From a checkpoint of a small contrastive image-text model.
Model: 6.92M parameters, 64-pixel images, encoder arch mobilenet_v2, encoder norm batchnorm, encoder depths [3, 4, 6, 3], encoder widths [32, 64, 128, 256], text encoder layers 6, text encoder norm layernorm, text encoder activation gelu.
Training: adamw at rate 0.0022, batches of 128.
Rows from block 8 of the image encoder of a small contrastive image-text model, named by matrix and row number. Rows with one number belong to one channel. Each number is 128 + 32 x the weight over its row's rms, rounded and kept within 0 to 255. All counts start at 0. Numbers have three digits each. After the name is the row's rms in percent of the matrix's.
After each channel's rows are labels from the 100 images, of 14976, where the channel reaches its highest value: "strongest on" is what is common among them; "lies over" is the class under the peak. Only what is clearly more common there than usual is listed. The data: drawn human figures in many poses.
# convs0: expand pointwise conv (encoder.blocks.8.convs.0.weight, 768x128x1x1), inputs 0-127
# convs1: depthwise 5x5 conv (encoder.blocks.8.convs.1.weight, 768x1x5x5), a 5x5 kernel
# convs2: project pointwise conv (encoder.blocks.8.convs.2.weight, 128x768x1x1, transposed), outputs 0-127

convs0.149 123:103164064132110121087137146122131143135169093103144112117082135150123090094125156183131099127114100141112146192124175048116158099169048166127156135163148076119088135037115092123134144130128105122153102116126103145200093191071108150179074142176099140111119173137095124083128051152082141149073124096151142093155145146131135089157129177151124181133152129181135125155181125147120127095148
convs1.149 118:218176134149162191133109085122158115146107119179118121107106159108111118123
convs2.149 150:155118139100135149104138093116165177151165068098110110156074087145104103120133098057110082148141148092120137141123126149037142165109164221139150098125156151142135132173172124111088100132126103092140115166076162056107153170084097119094167107155145098163106095151095116149179086038126146119142128174157069162081124147123141158138109130143081163195175133120135126142129167121132131085119
strongest on: bowing
lies over: torso

convs0.326 102:167145110170178096093111086218120134102096097072116156154137198135080161145154154102097104117161196125166080090148106146061157149127144080138134157156163142082136144120124100113070101149124098140112160152096099083154197131128136156152104111161097181139144062126098146153153137040151121084125168168127109167102113150128109121124076132130121122129164094154146115142077094161075117159088
convs1.326 091:136101110140190132121154134133133120201161091117100176192104155091109099153
convs2.326 075:178096136166126080111128098140180120155122084104106137119119113163161172131091174127157219142080133135152106139118129133119053127149101105050170149124151136034173161154162142100134055056126148118122157135147127125157112140167138075166132117127131114161142170175099107162093129116152124110151159130138139135088121100134049165068092152136146156121134117139095121069101152138154078182183
strongest on: grey trousers; grey top
lies over: leg; torso

convs0.363 122:119126175180171102072073104118133152060100133118070155156116136125124139114133151129098093156154130087146125040108078135113102111097168104064138125159079188120166146150124095106053086121146152179150130146108126130119111071182066126123152136156088118115112092084102161148161184096096136118143125136100107132090180169205109143143105099102110117091108112172136124122099084164082122170080
convs1.363 108:173149134142173110158173152124088078093086092095128188165128085123135105115
convs2.363 130:137132144160070142180094100132146156141147126143184113147141178139199161080112157095168208150090132161136109088092163138112064164108116107174140156112117120095166160182147140153134056147173193148071133123149119161155105064141171127134180142081121138134122117151121140100082117140164104088166116162134114138109128115123143134120114104113115136079124138026103200171131157175124094154097
strongest on: standing; arms up
lies over: leg

convs0.581 130:139164130172131118126157119164138193061118087094126148155141150118093140094145187137094145149161136096140097081142100108073166183100113142179189177144155147106077165135135131126123096179133166131149111154114093129113190119111147242108128057134124129103160096166125184138132118098146109097144116152106126147108133157152165131142095094063113153140105100109142176129141063182061098172099
convs1.581 115:137155106140123120131144145126071115189077085068140095152124147152139201120
convs2.581 145:095150136184142107125122129141114113093122118075179137150161142124157128080147171147153192167093128208127131146123150072177096107154081078110165140121122118141086166097174110118163155094161185142141146141196120172135141150157182182138094104167093132109099154148110145102086121178171061094122152127090169098156127112080075089133091134091143173097129129120173156127101100213089111127106
strongest on: standing; black trousers
lies over: head

convs0.745 126:061189157191133115083095169125143148094101093095071169139108139140135094094154158127084102151139148119123168074127121122111144122126152156103123117107128151120143096110126092093038102139166153160133154112097122126124139078138090149128123156174078130134105133088065153135158132076074113142136120133118145102081223165158105136159100097080096119089137143177109110103157052176048137175121
convs1.745 108:134121137106106105114144081089101058070074120120095125137154129152195155128
convs2.745 144:168131087120096118150132076100148153153137135108160080156113132111166132171110203143191132113114142152193172207054164114138095118128074133130184187150142130058121112121177104145128144074170171104162132134158129169147138156110159113155137113140152182129158137171132069117076144190168121128112157131167103131126110083119092111098104178147120141158137069133108127164068159105178077138135
strongest on: standing
lies over: head

convs0.723 125:116113093143115107141146153146155158146159104142158099177125158142138161133097102077104162115101080109069152102088112095121122094156134204171178112170118131152143165155156151184179113121113185122113138119159098219084153122152143155132202101104146109081159170156186085130075118164085144174137081100135096167123116143122120124161185097125077087192080152106112144142142158059139114137111
convs1.723 111:129094093119128108110144087085108143177169091078144142098097112085075078108
convs2.723 134:173084151183173091133092115129141089171137098090095127167144074127173146138124150097152158135103102113101117096106120117121069092144124131063152054131118148138135120153189163129150077077073168149124183092169137174106143079193089086123183072116088117137113106164149101121108181179163093114166147088138103164110121090113078125087121106093114110109077071108108164112108159129146092140153
strongest on: brown top; bowing
lies over: torso

convs0.454 140:145125141115119138125104132137087133123109146079132136099116179133087120141171158142130106103137184153143109143151159180130168163092164085121106175115165119112147110126099119083085137154138125129110106141106160083230137164066151108157064157159121193169114116099100162132209126079122096101107202153133173073111132090126128152122111173150198161114230130122113102122101076144102165140137
convs1.454 111:136104108131153137123138115093121140237152110107116147138097142102077078092
convs2.454 139:151078149174159114141101129133182094162098128133094101134106088173175144135091137122164213162119102138133145098123111123124062104166132128054133105120109122109154147117167138119133105058114169108142189168182174138099094106205118067176141148127135085134107179151108102186067162144109135103158137079129147131138130122123065158080116151139117130105137094130102125049118160154172074161162
strongest on: grey trousers; grey top
lies over: leg

convs0.138 104:137114111149150100083114092223097155100129112118140170183164177160102138154156143102110098108133182096172109093149063130072158155120098111139110178177129143072149141124123084097081142142111093150120148110053082143158189151120152153158122142147125165098196069116096125136186123065111167146089131158169067161114139156148138123165094117117125115119150122154192125174106067145115139124103
convs1.138 093:137134121129167131113170155133145147209181136155163196158096151108141150159
convs2.138 078:141133128123132092089129128091191090204144102114129106132122102119143164108080186157165183161131094127129147128089147117174085113142139153043158064131118114112154118134163142118138085050133146134119135149191131136145100124139112070106141107135122095163119164158106122170059134127143079146184130075135152119088133137079061167070139139139147174140132128176083133066080184131122106189151
strongest on: grey trousers; grey top
lies over: leg

convs0.734 051:168049077077158130116135111162132155158137140162076118151087126092088138177143057130106096131139063098114101152107113083133147058163109151158171118176154123097109162126154149156124130093128105074145129098110059139117097169128101121173110091157126135082169127111150087137131082174128158125086138129169072154180134084152136135107159140143114068182131137164129079176107161056172110117157
convs1.734 060:079134112115122070111072091117088144103094090136128102082068106097114092126
convs2.734 034:146143128122091096108104090162157141076159077163085162175152206120175155156104197159089139148136126148143143128087125104114064110142090185141183124121118177074127154155115104101095123094190104130187136113116103172115109147117152135126175136133182140125174153153138107141085134150114195140097138171132059147130158148162084115122116124153147077199106111170133142149140070053157098111104
strongest on: bowing
lies over: leg

convs0.41 075:104185125095095131183127195090138119106129136148184129121120103125150168103097106165119162137107077107132154128133112081155136125134127169150120171110154115145114101107114157145168147181155145106161084173140167133100116125128147169112136132089171085094090181131144156175086136169109084179135054167074182071135105163124201149182142088080114185131056128111123117091208118121122129103091
convs1.41 100:120133100116112087079117121117044062141160093073111135146127108092106115132
convs2.41 067:149143094101108100152152140065197121168128120131130080133156064087138157175104128119137112134132095073099161166092131119160073114131071175128151063129152127112108082127142175158149150102136131120148114150191163148135129105145117098088130078122139100123099132195157110147032154123171080203149098141133121107089119114068103177083148118100116150183079112143091141097092189086135139155135
strongest on: brown top
lies over: head

convs0.629 076:118156081183102102111178166137124108132169107072180103123195176140097142159166183116158118121157152140106126111163142133141159167114107147185109156120181119182114119107117145106197114131077115160116120139146116147146180154090159182101123118144141167120217147182205138100116122084134041152143122078148153125101122143096128124124169106083202151170149102122112148152091093143098157161114
convs1.629 104:095104089075104083118151142103074073144145096056110136134110150158103133132
convs2.629 065:135115160173069159136114199174163108117137127190174153109188142144166138111146151122124195151123093157134167095186115170127049166113095135079073134160146061142158137134140155104163128114109103095128157138123152130134105125132185078151165148085147120108109149108143183109008111118120102134148068058139160133136145121096151114093147078133149134113126109129095133098113112133109086176165
strongest on: grey top
lies over: head

convs0.21 134:118145101105105132125174129186123174170144113070123059148108100151064118150062175095148107088135155064105093094131122140133165146108141086163126196147136134118161117119126124131104133135138182146127063102158132171156133140099044133173120087127151125095178091102129117149164127123132137110106142159106094119118133207163187226124153089116140158098118136120194148145151151145114197101157
convs1.21 116:146138095098168109116151128159103140247153105120133171141145146111129111116
convs2.21 123:109096183144132120118120138117124034127158145141054126118109072115181148107085138115156145140072080103116133120182126114176055091156121108062106097131108120164127117146115125134133121057131106128167139122130175152104057103159093080091144137098135060138082180101121161171115172188086161133132147096098135160148138154164079157108128111161143139079092106172114114085161140123172140100182
strongest on: brown top; brown trousers
lies over: torso

convs0.611 105:066185089115146149090132152101156137161122096118140146161148150128099059140147123149134058114123162142138212159098136112129158112142113154151111128157124099143149067092142075144098197091168096155139116108124109144146168133056102103126098145221119163126163139097107082084152099107121120185095122133164138107107154149076091124186155139158136122146176193189142124188107104124100175096108
convs1.611 100:160141157121160168146162114172168141085072156133093109090170152100159115178
convs2.611 099:129149162129138107125101079091140193073163109119099100109077138106143183099148127115069115151121154134112143130076139120071125159087134196136203086089117188107113148179103104124083048149161117109151115174103166083128118115124136163078161143131142139201074123165139144147191093118105148116154133161165056137111144120185131123114101158124107161179148086141091130149105092129143094154073
strongest on: arms up
lies over: torso

convs0.381 120:107104117098118149044110126187189147163131075172122166180178149075119070108116116121122113131159122128150149112183114165149132145106142110131088120114124074110142104158208102129056145069137097115100170079099090102118121128087157085101158120146116080086181061093096127138169081100136171130112106171174102170117187128083144165128107106151144108160161176157158125161103099127109119126127
convs1.381 112:141150171191142133122127153185111065060089135144157150156119159117126150104
convs2.381 121:166136211100111189149123090125096134121164133065111118146105117108106121094152130069138161138122172115099117089143104186072150160066221121130132086107117145162116149182144148114094082143156164117093108148118156093131142099124138146098185116146110127113078066089104181123180152082172124070150133157111097139089139090134169118158070112096110165112128093044142166131103142144100099122115
strongest on: arms up; black top
lies over: torso

convs0.250 128:093187136156136120034094145136159128137130081090065133163129124111123081095149178139125075187180123109123160098158118110117127121150145165120109097145141100138142087083142101116057118049146112168142156139122122119118133116092097126096144134222072106135164109089088140121150131089109109123125128120121127147059215139129099157121122097119133131155158105218116113135109089149040131138109
convs1.250 107:164158155173168097127114113131184103085111178137110112109099113167193164137
convs2.250 159:214129145113079126180141056054131154121175128092093083161104101099143148145140234115150107144120152094160129168081143143110124163083133167124202155127143169096135132160146121118115053110137161107146094155145152148132109129115114147096177111119132147129128104207153122103130157145163100129151144119147073129090138091155141120126095157100103180133115037123099161164078130099151085154127
strongest on: arms up
lies over: torso

convs0.266 060:164158123134123059091176126133132105100201063124201133116211153098105170133128179121152105126174147117130126127109106118145143173152095174150136135161163119150110122121104145131158133106075113136133158198126119104172176154099143181084132142123135145155181095193161159113119109077129093195138122121180103110105094122108150111124127112102174195205133076145131146154059124097132123174108
convs1.266 079:145141081101101118096161175100068068165153163087116143111118110169142104104
convs2.266 048:108122169164150103145125160109137066157139135171138122119179076106203125105130110111146152171147091122131128074142144088159016143126063121059110084101107168161117132130087127107196071121123093162133122144138143144127098111233151110111124128088145093146140157172145127107045141172133122128169116054102109153131132155121120154082165125089146121134079092128120141093132138172143122143152
strongest on: grey top
lies over: head

convs0.106 109:121152104124107142163150123139129129142136133065099104170111113082121147145087155088152123107078106066103090123105168066117138094204103116170188161170173162117109110094117136186127124113157201124148063120137115195140151113122081175132119053132110120074155145119155104134107154216147104104111121160051121147126118176159132163143140087091087139115052109139156136158169159131115135109129
convs1.106 115:113139103112135097100076078116082129148147085073105134129111099089063083124
convs2.106 100:166097118106119070180142136107181127164153089125125108188133116096134198160056150107102153088100093058101086086146116131140113126187110173143176099126169148105110105151145167147145098092118156126150107153172112135095134103147051128086192116090118103102141164154167132150111176179177111142150133160059111130115080166123127138112142052122093148167054134125116141138141164068130128123119
strongest on: brown top; brown trousers
lies over: leg; torso